config = dict(
    model='image captioner',
    dataset='rendered solids tumbling over patterned floors',
    train_examples=195000,
    image_size=64,
    crop_scale_min=1,
    horizontal_flip=False,
    translate=0.06,
    cutout=0.4,
    tokenizer='word',
    vocab_size=61,
    encoder_arch='convnext',
    encoder_isotropic=False,
    encoder_norm='layernorm',
    encoder_activation='geglu',
    encoder_moe='expert_choice',
    encoder_num_experts=8,
    encoder_moe_every=1,
    encoder_expert_mlp_ratio=1,
    encoder_experts_per_token=1,
    encoder_shared_expert=False,
    encoder_patch_size=[4, 4],
    encoder_conv_stem=False,
    encoder_depths=[3, 6, 3],
    encoder_widths=[64, 128, 256],
    encoder_kernel_size=5,
    fusion='cross_attention',
    label_smoothing=0.05,
    decoder_width=192,
    decoder_layers=8,
    decoder_norm='layernorm',
    decoder_norm_position='pre',
    decoder_activation='swiglu',
    decoder_mlp_ratio=4,
    decoder_head_dim=16,
    decoder_fused_qkv=False,
    decoder_bias='qkv',
    decoder_qk_norm=False,
    decoder_layer_scale_init=0.01,
    decoder_parallel_block=False,
    decoder_inner_norm=False,
    decoder_positions='sincos',
    decoder_cross_attention_every=1,
    decoder_tie_embeddings=False,
    residual_init='zero_last',
    optimizer='adamw',
    learning_rate=0.0017,
    beta1=0.9,
    beta2=0.999,
    eps=1e-08,
    gradient_noise=0.3,
    max_steps=5300,
    batch_size=128,
    epochs=3.5,
    lr_schedule='wsd_sqrt',
    decay_fraction=0.4,
    final_lr_fraction=0.1,
    warmup_steps=150,
    weight_decay=0.5,
)
Rows from block 6 of the image encoder of a small image captioner, named by matrix and row number. Rows with one number within an expert belong to one neuron, the router's apart. Each number is 500 + 25 x the weight over its row's rms, rounded and kept within 0 to 999. All counts start at 0. Numbers have three digits each. After the name is the row's rms in percent of the matrix's.
After each expert's rows are labels from the 100 images, of 14976, where the router gives the expert most weight on average: "responds to" is what is common among them. Only what is clearly more common there than usual is listed. The data: rendered solids tumbling over patterned floors.
# router: router (encoder.blocks.6.mlp.router.weight, 8x128), inputs 64-127
# gate: expert gate (encoder.blocks.6.mlp.gate, 8x128x128), inputs 64-127
# up: expert up (encoder.blocks.6.mlp.up, 8x128x128), inputs 64-127
# down: expert down (encoder.blocks.6.mlp.down, 8x128x128, transposed), outputs 64-127

# expert 1
router.1 102:483516517512471551444533484527485520471460512531471502511524483483497507499547482501468499480488497530497435507527477539503494497507515514491504479524431504492508507491507514460485517500484500
gate.0 109:492487533489492530499514544470517477522478473522525520486518471509465509492493544477517539478434499518515469500530469512479487520511486517542518504503520467475511469520496538495493492456514537
up.0 110:518520439509499532513504529503468493565524503465532482501528512523568445491468470507509459503480482512497501500491525491482499484464511521565514531489513507446467480453482511469485513470481506
down.0 098:512524510486472523500513513548503495527491504500505506477516511509543491466502494483497460490492501505500495509535542487521512507519520507526509535480536546519573515466512508486540524500522522
gate.1 106:516486514538513521515513442509505458491532491522495474522513494526528505446501483505454450510487506494518531472499486514503497550542481503515480478513455516472488510514474525552500452527483490
up.1 098:532482515477512494517512508509541531497487506508464485508514518463467494441465523481491512490490521485501506460505515494525463494458464533466525500473492528499486450495513500481479513495473516
down.1 095:507527499486499490505526498470512472504512517481501510457461512465490500476513502512469509544510499488504496479505452483503536533497478485511485457486514451468514563513496521478495490533450491
gate.2 098:508512515518498467512516509464476477531522496472516514485525489501499525490474473476503550479542451486516489537505481518459478498487474511462476495505470524563518527516539491511448523488534479
up.2 104:506497573543507536486508498518474499505490512526524500519507481487474484479479501511491485529498525486496518482515492516490487486512471517512514519486496548492517536519438526496505460514515483
down.2 094:475486501467470482491486522501470500509512484508449542492516468500474521512519502486473544501490509515456495427489538502499504488537482455487533453491496510460480520425501510472522504491527498
gate.3 095:465520493499499506509483481527494488485489479511516517520491492529512507490548494537527518546509499511431503515436449477528520506493531498495485481501474489511504521465457523512535473502489534
up.3 094:479498493543462514489472508509489474504485494485549518468423507507485506516484521492492506489447497490488507515518466483466510456450480501461535503482494535516483521418538510449480538489482513
down.3 097:475491485525530478479532485490466519536517476532561507480504482490516531491431524467515471544520501523469530519510517502506492520471474441506470494533475518504521485527527498506507529463495465
gate.4 099:511511489524474513459482490505513503506522426515462502494475486520507486475494467524466486512526535472506518505487499469529465596516478476472527504495509523480479532466513451488536522477527483
up.4 092:466498473499488510493535476462513515479517513526503526504504506495552453497451508504457498530484484461529489541479435488507485505484507457465495434467448465502549529471500469528457491500511478
down.4 103:514464484474507541506492519495497538522500510496464516501554496477463455466504502431492513513514527525532492505527505493518516493499518491485458485569487466528503534526500485529483508516457464
gate.5 104:497509519501482523523478544474498517461501504489515492497471523544502476511513448524476462513462468499488507462499475481496540487520508501532494521512468474503537496473505536487517459507538516
up.5 097:508525531483518490511560535485520528500507481473517526489542516482526509489504487525471513495508472522488527478491507468494521465495495502534507474520468473475496457503541479504512519451510524
down.5 109:480523497517470511512520494494515453506506494482527516488492505449502490525545501497500485437505529526504492457501511510483499540525475459474505476507485503484512521482487457509486496478507466
gate.6 098:484513504483463502522514522500483468523496530490531511512516496427495518467501453442488526491498496488478430520511493503487533504548499497515471528538469526482540560496519512505484503513526485
up.6 102:463528487492477490536508525496515488487476530504483515459493474490500490519483471537497527516521526519502508497528477481547494476491471542441482477511516490486504562504477548499533506520438459
down.6 095:535505519503469532494476508483464531444491499508478454461515496432489509464523493537507524462511473512482541545481516489519502513532516520520499487515520482470499541495459452509527529472478537
gate.7 088:493536473504507482502487484528519484489502482511451527499566501516507538592538497465462524502464516442529510519482508468531490522530468485525463467477500521489501534500466485532492521519507509
up.7 100:501490460523561507521464491468548501508486543488494464479462524483484521515505494498508513482467510481495497506530514525484545519547490440529520449521494510503490479512480464537493504549496536
down.7 095:482502548537478476475520526500462508491505498510502519504540457466455511442486513481527485477546494467530483525487488510501516517471514479493467457475493501511485547501450516508461532478471528
responds to: count: four; light from behind the scene; cube frame; black object

# expert 5
router.5 090:466461486518511474483467574469509503508470493571480516473517507505509543478496524495512466508472485506478508561517473486489444519506536475487513476571473493499490494517452517508513533510511506
gate.0 103:524491475469460483546518513543505486446467491478502542474454508493507550490477525494493474526512520529485488488490479488482497522507485494491523481449464509473495558536454492506444483495533470
up.0 096:486506521529475518491517521537518546478490491480497464518506504449522479505451456483506502479474508508513483492458474510477543525474508485499483523524473491552545500514544495533483515528507468
down.0 095:508479479529510531484494497486536471510530485519493515479497557493520498484534489554485537473495544533498518496473517557543523493505511525496493477466523435453545481523514494507447473487523518
gate.1 109:473500500490474506504493526464494528501495495504505531475478526506490550509454449580525539493464465528491479516521494479523480520492463506471523491500497500483499474521474516510497481480507489
up.1 103:511514478502495461527479524509498474484493476451456469466529481484468453491503535499527471477525530508484491474518518535499481501502494529497534512500503552511528509583504496495522481489472486
down.1 096:480469523514485496540484486480492509479505440479507466463522589488516465499538476498551470495516488485525520490514501518497513478503537550498474529550478469486493496489507513503507485512491471
gate.2 105:506508480469515507497497492525501483537500507462496476520535506436538479549450527450522530489508553535521516469481479493500500484521462534510458506472527511496521521461504510495513511501504507
up.2 096:430521507545492489458521455473504500461468504509476559508498490439501475493498529474516494486490503547481499484492515519492496448473531502499520495497477504487516526493496482478470507508512498
down.2 096:460454521509542560508438502531436562494530498465532508485511486497485508501529517470515492497531485501451490530494505508518456470477502471543494475506511479489445456505545511462487512524485480
gate.3 096:489508482505488500468462520524442508497482511474512482506516482485520484483527473470514479538517510511454448484476515473487497486512528520505535509480485495446451500494496479492519476546522464
up.3 106:484513473541529517480466483442508485498492519499513501476507478523459524513514485493483472498477479522485455518531560500473504511486535416557535503494517494516491528481532495515483547539501483
down.3 112:534502508502476469493497470500529510498490474515520479503523528514549539480521487463530544486505557467522509520509514497457505503486488514518486500456539478540464499458489527505496499468496473
gate.4 107:538521482493476509522523509485531491534497550473487493480474509468478516420536497488515492486520506571509559495488500503509494488475505526519493520443489489477453530482496513467506498515492530
up.4 088:523564505503512523460493516486492496499483496503498511492496495501498457486500550464517464541493463506512524508506517499500508577487514503504498509451475495535497486507463552522516523497516453
down.4 104:503461447507511532553499532509511505515495516481519463500491529523511504502439511494479485520503485511518505507517488493480469566494496490512531469500502481474520546470487513484506444548503486
gate.5 100:535505484498523497472483552522516499493484511520500571513514488530504470490503479533488464471450489506475518488484515525489509516510495514519523492491500523475504483497519474500538533539545491
up.5 095:482525456508524483535498504481504498512529504487510515502459448537488474461529505529484483443502499497450499472499533506493512489513506484501490475499515531517444502509543483486478496529478521
down.5 082:497522510515523506450488543516520471465478498490472497508472527488443510545495513491517482520528503510478478498510529473487488474540529493454467481463518451514479502519516512470485509517483524
gate.6 102:525540522518517455489496507475512482498491507490435463486482513483476514540518481492510487528487507479507518471506477476501509492476507451497513479517488459542543514454552454486490469482458517
up.6 100:485475465481498503509482506501463476491504493534506493501524523460469472491527499497481464469510523482533488480526511492482478509514524484524497495450505443500525483503467502478486522463481495
down.6 097:485479507538478483487496537529489463486501500497540478532443498513467517507482521486515491534510515526508551502457510527522457423502468533489474514491462489516491477485576536487461500502498479
gate.7 106:526497505490480478518554540494480496475473533493483493435530485528478536502450529495523454508491515456480493496506518526493530469485530531510490544547502496488460511464468513480529502467510498
up.7 096:522495481442511516500517489489529512456496479491545495486517524540471478503551493544468515528500453536494477493495545526508523461465518520495481516488486470487494487482496505538483491542516504
down.7 102:549459448471468522459470478480538505485487482514501562534503511493537522529467537504478494534525490488535500497451517453475519496455476488511511488489531493522499502482489481511536538511517492
responds to: count: one

# expert 4
router.4 103:517500495513488543525485488485493520447503506533472488541536473492520492482575449502492527470495471541484493504493468498511463511473492526507482517528458470472506429502511500500512498533506493
gate.0 102:501516501456509508570521463486495492437497472510505483517466506537509473497504514515465487550506558515494506500509536509483473466507480499526509498527501414560474543499522459447497496531509501
up.0 108:521489520507552496497488497545543528485509472524513517498526498535553486520554477497501534544518500517476456486509477486510506491479526531540504528524553539453487522523483529513487498477489493
down.0 091:517467494532500483464467490541489531496512533486503459470498538479500497500465529490504511505526515508493487539470527518522539539510523455487544494524480472539543470453549526544532480467498485
gate.1 099:463522506524511554468490499490469492516556524504448548508494479495498544528494490512517507512467456529492496492464462491487494494529533491501489492514458502514497509518508544524517474533508562
up.1 106:518504489500525501549562487512491482520498506431475504520513448512512522492516519482483545514536526568501492531467475512508549505509517548557495485480505513470475481478500535543520496502504506
down.1 109:521493514521513501471471512453510491495467515479512486517495494548533501496467508519488508464464486523532512491527458495490545485482543503566495505510512500504476488556525513529477511542492537
gate.2 106:477511485540545530442485482504471469449461473531497525510467500546483501513516453513465537505476509482536489526506498534535527534536475450495492509501533515458536503512500558500465476518510456
up.2 094:506453514495511468521513499525490498508542496483492444510511500510514518498477497448497525479494496450535516482494549551447501500481494520489494500473481486481491469537482488501518531518585482
down.2 099:515481505491460508478480496478520475538475507475489504480496515520518527527533530474519506507530536543510505496518532547485492533525524492485511562536531474514490498495531486522521469498470536
gate.3 088:487522527488485453513485510518503475500470471497506476488493505489528482501460525468507482499544534509507499427458474507537523473490503503473475488479530488490494544533477516514487517506507470
up.3 105:515483493522528463532489485496437469538464460507509554510486528496488488495579525492491465486513485541484480503508510558477543519480475491512505498515500460491498460520482476484524468478467460
down.3 100:457501463492513498491524469485533470557465539478510480491510446462507491463476492504508487491486475532498524517477524538507526521494459481506500516525530545496508495465543479518564488497538493
gate.4 091:550472477439490479563505545494553522553482521514459494472503485470530515524479517540453493495473495502511507491506478505554507519483475497487510529541471496519514535510489511497459523523492527
up.4 090:480457501501527478481533489455513516519511492501474478500465504469517536485502528510463465545496484459512500501479483480499478488500476501470498525503543455527484530531536494477492533487508483
down.4 094:489476499466536476524517467515518480481478488498546468489499494512497498493537545509458516480522549491453505488475520470553552496488507513531519514499500510519478485510505499500534519494515510
gate.5 108:532496475539526533478503490508505480491540510493506518456523500517504516473484493508491477467511488489478490496518495549537494458511498487483431539521454516437475500464510532458466516484503505
up.5 112:510508492482517499518515498489521490506480510484488522511520517494517516499477528498487533549533495497523441558466505481507462500523500495556509467467541544462479486464495533477525445541536500
down.5 092:482478473476451451461480483530510460513512552484506486524507507513513486485457489486495502556528516496507500471459531512487478546507495509482513511489497482499512481445483489497498491484481509
gate.6 105:553488521506456487507490485522444518491475485529503499512450467488487452475515496500509513510518537517490514453482500472522426500522480485493532474505482521496479448476553475471521480510495479
up.6 091:481478462520497548494486560514501494473488514487482515426489524521492488466482498513500491483498526522472511541464485511510513490485509543481540526499509519560489487466509495497531480494504500
down.6 111:574509493486495492534484533523464495463532509480532478514522490517529508489515491501478438488498511483477511510534492510506483491510544495478526495461486444497491514441506474480511450547484486
gate.7 097:495536520476500520500514544490513539471507510490485515467501514492493477525497469512517529483523458500511462503559495520495524459457474515511519458471498519496553474542471511469482493459542530
up.7 102:514518506491517512513492546553484485482464484523500511473468507481470492499469501516509541473509506469493498478473483532475483494533504437442468469508495524542497475499483506507504555541499514
down.7 095:576503535518490508504531519490507522475504506525464506484450448512526456512456495503511495460513504471461572515478507526504501474521512533489472507496504471465492492463497502479534481438488504
responds to: count: four; orange object; black object; brown object

# expert 7
router.7 089:497540508477474546507480473551514509463460518543465484488520467485481481504529501491484518471488512536448493506489445498493466527514531476459458520553485484475496509480496492492486480500492486
gate.0 098:474491504566474437500520481482471469519535443470483494508479494517500493482464480486510515541540472508520443498486496511539507454524491494510466490503487479474517476470451511494559479522516506
up.0 098:526502480469515505552485502478522484488514558559501506490534493533485531486467520512477453537517463500463508512552463540482478484524465518494457489483503518539477506534495512535451522543471504
down.0 100:511505494503462505467503554544524523516523581533541508503485489450493513474496469496460494494484520522500470494487485492482504503475499516509444520427469549523497494500476543502485526523499522
gate.1 099:509489473549483481529463501500516525521529493493510497489510494496495534490498533477497498516511479466459536523530469511509498580483506523465491505554493501476562456516511474503519513488494517
up.1 101:500495531536481498536495528506485493475472520458523477484527511475487561493485501479508533506537454538468527543532521498487499477500481493466516512474512480507544545498510466542501477489474491
down.1 097:491503484560524491475455526418490490504487492534510499455478540523506469519530524484503497559509544478498550480518486490486497524485518515481491486492533484451511482493476504466548461524490500
gate.2 103:490482495477475489522476487491484498515516498475508505496485515498517490552489459538493492469510518552515540521545521486488439488496509539474503493498474512518460480531519507483492491508552524
up.2 103:499466528522473479473477512505518510507508500470488532486474518501563478516510545489476529493477429491524513506490499495503523502506534520492531503531490502513472474496495468497517484506482529
down.2 099:466463524491504485518453522488512502505573507501492523545537480512506493516481491491503495468478485509497515433493507526502511513513506512509482502490474487509531492465459524526470498485496529
gate.3 096:505497507497513479480503527473492497434496514523489482457514532519495509528496519517443518469477549495551535513471470532507537477491523469484502499501462555520505512517488494535481522500501502
up.3 107:470525453447485484477511547497473519504485470503481477508510474507495497527513497524504533495459463549483528478512469509499476489497476487523486483475499503470524536519511504478483467509498496
down.3 115:562556475497460499517513520517497493486501475569476512487513488497521480484461482520478490497518477508494486526508538497511486477517541471520510482533522505497420499489529484535465457512500487
gate.4 107:500520514479498492512464487459509462482521530486441459517487544492522502514541518523524472490440462512501509514550484530500567508480471522521501516471483466496515490497498491486489510531480453
up.4 107:480526500501550508465507517503507528500511488507493517494479501448517490515504529509517507500512529512522461527500474436534491508448509507513492495507496503489478486485526492496461477517486529
down.4 100:468490500519557531529501494460482474487481470508529480500480496460476479488530465499484522519524486507477463546511507514513471474464465507487485492518511483492535502505521483498531465495452476
gate.5 102:496524509504538462508455527500509533507520535544524496546466489543493479546509491464528479496516521527493462554504536517512454499435521474484497501503487470500489504534484501473477474560487450
up.5 103:521474545513502467457512489475510502514488445496479505519519497469518490465536530499514483503507519467530511454515482546523544518503528539470504496514494448498519519501517504501459544503461507
down.5 098:498523498545472488489579492484494470485479476532485466483485502518490500503540467508466540518541472530452484466462459468490494521496501508495518493481539516515507529522524498489452468492500464
gate.6 103:522472492546496484447491495536455478451498480445494521500499527512505538501510508522502474488479527543504553511503494506520451484511489537494536519486478494506504505462515519489455550501490508
up.6 115:542491532475508516522503497501463534468515532510464482524525493496483488542473479467518525482460468510504482495523481539495502484509494467507535470476477506474511548530528477493492537509492482
down.6 105:467473514483482481467494533500483461508506528509479504522462484541470547509484532442479506531511505462505525523464535489505529508496521474490488521485492496499485525530520459506534506497528508
gate.7 095:508524461486539450510516503506461541497485508505514474488504490474522497519510466486474498490513551527456482476516471549506473437496451459513492480525490551550491500475482525479490479498549539
up.7 099:514500499502499541505542541491491479572505469496479461500463470510531501482444494515496500521481454535532482495508535523480576526509482507535502492486489511490496482466488516505490541497523510
down.7 102:536509508506518522512479511498495481500523479535489525527487489506503474511464498483491467483495497485463517429507499503484497535490525454518520487515494480502502508541486510510470521557484536
responds to: count: four; blue object; striped object; dotted object

# expert 2
router.2 098:506516527521514523486463490509540535436478508537484524471520472470495494489548481542477524485456510466449508517470447492490489502485521478502546477513490502505501505526535476478518488522497486
gate.0 103:458521468484510463481458479484478461501489488468468496524453478537521530524476519481479463515494508501515469487494502516496485485494436509513496480447497479529467507454486433514524512499464485
up.0 096:468470495458536535521489499464478463486547496555478515488511472476527537518496490488470482491529509452485479511448478511526482500470528533528526492474500526466489503437502479489497461482479466
down.0 097:517518463499481501503480487540510564536554529477501479522511520512538523498472495508507475482489501513477467478572476502492533495497488499524477532516458479517500486490528510491456488520533478
gate.1 094:489474453522507510440459497492520553438493495468526500478474494472496496505523504541525473531528477507520461497472489466497494512505468500509497491489483483501488494499533516471505489507494484
up.1 102:487480490481503498431519502461490536451515518541474515488481511492544516471494539516501462488458532481474517551494489491532487522526497517503533508522494519516481497488510486528503498502440502
down.1 103:510493511498494478484492496509485523496528486475554504518504501515510516522483525441472475497474498535510502524483530543478499482599536480502479540529491509490485554489473475482489492475506497
gate.2 098:482487515477485532508463482518512496525558488503475513503522450482481495452548525505514518569528497487514516520495470553534479491488514521509503535484486546519475553492503492479508497479493488
up.2 090:504466461512545515498496508495481497531465502489504521506496530502525501520536514515476497506510555466494472495465506483494532558493488467500491498501477502456559495490497523513466507507471545
down.2 095:504531478455476517483515522533506487474489524488507513496489500464496505476523492480470486516512490500515483510514515499490545488445465546507523562481490519518534447482482509505490480439504517
gate.3 101:489516514510498503472487489543566527448514525499541504505480497510496511489490499487469523516527475471467539500495543500492457453498440512540495523474510560493505514469511552470528497512480532
up.3 107:466485482511520526525564493481505492502502534507510488513520505483483503467518508484526441531468474505478490478524489448507491467513520499509493540485489448478524542516490502499518495474492480
down.3 096:515523464484497452535470476497505494538501507479495469510500489472490530473548495451535485483476485470477500543494495481536499520482489527510462544465529492491520461496510534502432502513527502
gate.4 104:527520508531460508501476498482525478494494461489473523514493458488565513466512489528529537489535477483514482542522515494490495485496514506501501524456511456468511522495502497529529470495475506
up.4 106:505525496483494510498496531476517492520472516496475525505478461481504498488533534498467470470507471494494519520557498512497467517531461496460509549504494570490460495452471516511481527483482526
down.4 106:516507505532540515523505539514514488539525473517502492503479499510495484481488513500501480478547541489490505517485469494451512469466428492490484477497501536506520479503548463514521474476482492
gate.5 104:486511509486457488501510556506517501507518533481518469523549452492479507482489517521506500564450479483505483503503507476518442495493487505520514501476488477478486498516527532510527477489483446
up.5 099:491513489489505504509475522535495513480512496515498483492467500520493454513540512510515534524512482451500464517502538465520448509503523512511503520493471524512494488503488507449487451492537481
down.5 098:488535484453479478498529508526516564508492497531469513521538496505474539475548469507534482534495495528529519494487471503459463549485486555466501472481504504499494496494487515465499520504540482
gate.6 106:481441512482509447499498527468514518488502504461459482485488477496476535479459495524504538489560497508546505531516506507500509497501460471501483495540487496556527527521513460507516469503472509
up.6 097:476468512509525518505522504500503513490524469530499439481546538524480477485496500489498484495517487526500517523491524565497478493511538487475488517436537502519536464519518513518487511506575526
down.6 106:555486472509536529508521517484528507547538474507519501482517476483531460504489512467499495467539478469551534495531482502497562493530505490477513443458519490461493497479514477530502480481507503
gate.7 092:482469492503486483499451506466498476524495462490530488470513490475502492487516474481467508480482464516502462463447531474543485503537496486515506444532455479538539535489504503496509501546507529
up.7 110:509470500484483545471503533465518492488494530490518475521455446513518525488520536509481492465458485500482499515471551488523483479552493499465487515488478538507453475542528464534461496523505506
down.7 092:498487488478507458529506493471487523472448558511540505560514463492511516510496474493446487534455498476534494555499515484505483543516486477537503508526491494520460501484486521538506469519531448
responds to: count: four; light from behind the scene; blue object; blotchy object

# expert 6
router.6 115:504489507491486538438495465508502478481478506522480508499521535492509483525521461522486506485497444459464504505513441473525512574498536501467519489528421519492486535513554498504528507514473478
gate.0 096:519505505507543528540468496474508478535517494501471491486482453473450528530540480477475536544503472508495482500515476499501473486480502544495501505530549502514483514563519502487486535487456493
up.0 103:519489485507470499526509470488549488481557488526465489475491545505533454469472544529510553522498475498536503489506533490497517500504462486523508476519498531451519504505494522518502513526475526
down.0 098:493466486471543523487533513507465490534504534551484491473551514514486492500528556489473491508501492504487506517528493441499492544523481485517489518453465513474486518534522470509508507538562486
gate.1 105:485505511467513489517487535465506510542490511462464484474500526537483500514559475455482519521489509478477476484481513477512465483526557479535454494538540452539524479548457462521509485478542517
up.1 103:483534501533510524525490520479486478468498487564470508488493485513525530485500525505515504488487478484537497490444511515501521494525525514521524482504525542530471538469506516466534479495483496
down.1 104:514506491485508527541517534497518486453463458470486495465519506442512510529533495447482493494487489508511483477503509478492570496493451479498521521494463517459479488524475505461475454487505461
gate.2 105:479492528498487526537480500489456535472461495494510483514463502539522508473492543453508508487505526498529478548501532557552500495461498481495489485494469511522477503519484475460504482516514475
up.2 092:499527473468564490507502493503542459493553460495518500494498530531530477482465506525535525507483494485498496512516527484509517482526502486482510481536467474504500536518511518512512488474482489
down.2 099:536472436479526507494529520486518461514539434485467506483471526459491505509536502481506489500490517499519474479445523554516499517518506481511476480501479504557512503551475471518516523467488486
gate.3 100:459506513464460525513468466544513496463467491470480495520475503459455514505542547511533510520540514475508486514512528505502515487547533475551502481520523466483550518510537469518532534495518469
up.3 093:507521511465493454486524507483500528456500485478513507521538542455512501486491477521542519447568513496509501492467478471504506534504542494499527467501490501537485548539535513499507540488515492
down.3 103:472490518477487480492508492514489457522528518485474519510446521470486537536538488498502497474511478488469491499503493481504512507497508481467503495486479497477532506509497484475484482451474559
gate.4 099:546520510492500537472524547509544458530531481545443487524519471446487503520488495504454537490491523510506521472454517501464480497503506540488495483503515489444492496512535504494520464507463512
up.4 096:560485464516497494493439495501490515467497515521489509493504500452470468504467503495482461518511480505529457494542520546499473546500477518506514529517463518529517479485473494534461557516499468
down.4 099:546505520503488510497499475462492486491486520478454518511476529505531510512470519541475470523512455484491525496563518487537508481500481491512523452528489496559553517501499512502479499538479461
gate.5 093:508536539490449522512477528529546545502527508496508532505503497513460498514494540456538476532524458517523500521537477498513533525461479527512522500502521489503512467454465482488517520497500531
up.5 100:524454522476498484476500496476497453483464511479496489483493523464496456517483511536450463531475491454525460524509493485452501485486513527508506514552480476537545518482436509524536496508515515
down.5 098:436500555479488455500512440510493482515458479504487490543548534526518528552501483466483485505480450499488475512467537495508513489503481491525518453487502495489498505480480501495506536529476497
gate.6 097:438493498475503511513476500486470505514504504474503551467524523538471504539507515471488505524486480478485494479503537518480480496493536481522557506505514476536480551499475504515507554517497459
up.6 094:507477514518534463518525493521529537533495497500549488524500529503510514538514498500524462504544501500498521586496516529492514463511474490486533511474457471528450525527491506507497535468520512
down.6 096:522430528487511550533482541496522531551508454496495499508504508494495491485559561526549526517480497450498515457476481458520521497491517492498471523526486470525554472499517495511518530479484513
gate.7 105:492507503476516518488491490475515479507509537466476490498470507488505463525533456509549518480526504525497482497466512484478512496485519489461504506490530503492564462504506508476489501465505503
up.7 098:472531498475475496540460521503515536509485495482511544473507516498502474508535482512509510507530489444488527513462509521505482458510517472450530520496481476486547498481510450511463517446467541
down.7 097:534498484494514491481499521511526462481509479478526499529456556546473506503524538545518480545508507478501523491510473486530510551524495515434521497507528542510503475522519546508541478483497494
responds to: count: four; purple object; teal object; white object

# expert 0
router.0 095:474480469550512455490489446529512501490519514565527517543507513494457456476447460509511491493493493512495491502528465476472490474498543486512526466530455524491506490471516471496470504494498479
gate.0 092:456482494498480488481497489519503468455504490498564523492464460519470474499533486490531489454493452530497514474492506499528491512490556519520511498504516481538458514515467507433513535507519516
up.0 098:473502496505469567492510513531472477422517484496491508490501523505505490534504494489475515507459482465478527484550469541519476530539491504491532459478477547545504501501481512529511503514470498
down.0 108:502468494527452454559453500518519504497496513471468514531476505508475466487532507517506541491478516517462479501493498494544493484549504482516535511476560475538478499491490478533490517543502539
gate.1 106:464516511532475506450466462508438488531474510490465525456447495504466476481488543532497468468517489536442464504466508484494517506503521530486516509517502493506493508542495524485503536457474497
up.1 094:468549546461466475494512496480511487525482476501533503455450463471510477480513506498478487470488478485485546533502485531490492514444472508499499500533493484481511479428519501480450499498489493
down.1 094:502528503462517467451482511484500530450499504503503488470497530545488507474539513487527484486518519531493506488505503497485476480519513500520464515510495496523494454494500535492513476513488464
gate.2 097:516522520492534460481507529497538442493481486512491542543451524521459516474507502551506473473526521491476511492489463532483487505532500475527462447480509506497485516517529504489480487516498530
up.2 100:501531501487481519479514525527453504556492534523473488509478505525520510482438527522483462501486548492493506521440550521512510500513542502484516462468481521466499528483477494528501504557496508
down.2 096:491515517545518525468481517541522535536471460489524479467486555524488478501482477477516504485522446468531502526494484515535509467491541477509474505511485519513493504522474487553486495521541495
gate.3 108:506500490531500505538501493477506476536529505523487533448502505488499508502480506511470518464503485563532514491481509502507545502518566501546529497499456526501491506529498516481503513481462534
up.3 113:469515496496459514429541506525503510495516465509466464494499522491547530471508486459486509488538469524513564499469519472496523466452522511486458495524467497501518480518472538500480470550515521
down.3 103:502464467495431469487507505490539483518506486479462465500510512495489485528497484523528520488516506475515503479479498521507535446527487523525499508427555539538509518531525490480487550521512511
gate.4 096:467463552527492514484523507531526492470526498469478499498480490526454564444527531528520485492483486473540512501489501495498516518496447558480481513494489459528557508513515475477506492521537511
up.4 097:510509471478476475457523493460521535521508477502513532459523524492482494531490513499508498467520484520489488454521487500503530457497490474471495503499467464524522511507485487490467488511451467
down.4 101:501501501565520505518526503489507526511503522508524493482490490538505518474506487472502542480519517499530517494499490506479482485495462467505458477533479523509503493494455450516547486553497511
gate.5 096:459505500490533510555470502490440490465503491519517471456500490503499488477486509547492506496513531489460459444528567462538508526483522513550472483467486511517505496457485477543516452506485514
up.5 107:491488494486485490505474493495572508468527497505525488503491483502479511515493483529479507537548552493507499495469464533487489529505546503545515512520482502506505491521507515520505462513521536
down.5 103:493511494497473546533443524509478547508539489516496511460476547514487456567493524492521483513476474454530518564502476536508499504474501524434472476531531475503501531519495494453530489509482483
gate.6 088:493491467496497529479522504518514514506516487517507495526478501489494512451511508479494491503501475487510472423491515511499514488504498476519495504544482495525486554501486500469520472458550518
up.6 096:510496499484522503446524468502544481516540471502486507503530511505486556499528488535499536501547486491542512491479494500504524509519539532465490499477476445492529483513514508523518545463505480
down.6 097:481505563483524481523525473545512483537468577500465538529505477514515532505478496489526544545509499497486503521475501477525503511502521512481517518496511519473477535521486503549515519515542512
gate.7 095:519464467524533500531496505533479515445481540497537537486474474489486494498464511508513515457552488513463477513506502484475469492497568495488482470474484462515511507495498433538459491515465493
up.7 094:488480479464510491533463511476490481531438497500487453499553516503466469467513461491534509498490497510484502504513510477529527515526551488504498490518511482492521528532498469560463515479507550
down.7 103:485480488475536428441494485463529511475509542514477534463515471484489494513497472521506490515518528465490527469506510491524487545528504521542509524494465488493512471491465531454496505481523534
responds to: count: four; black object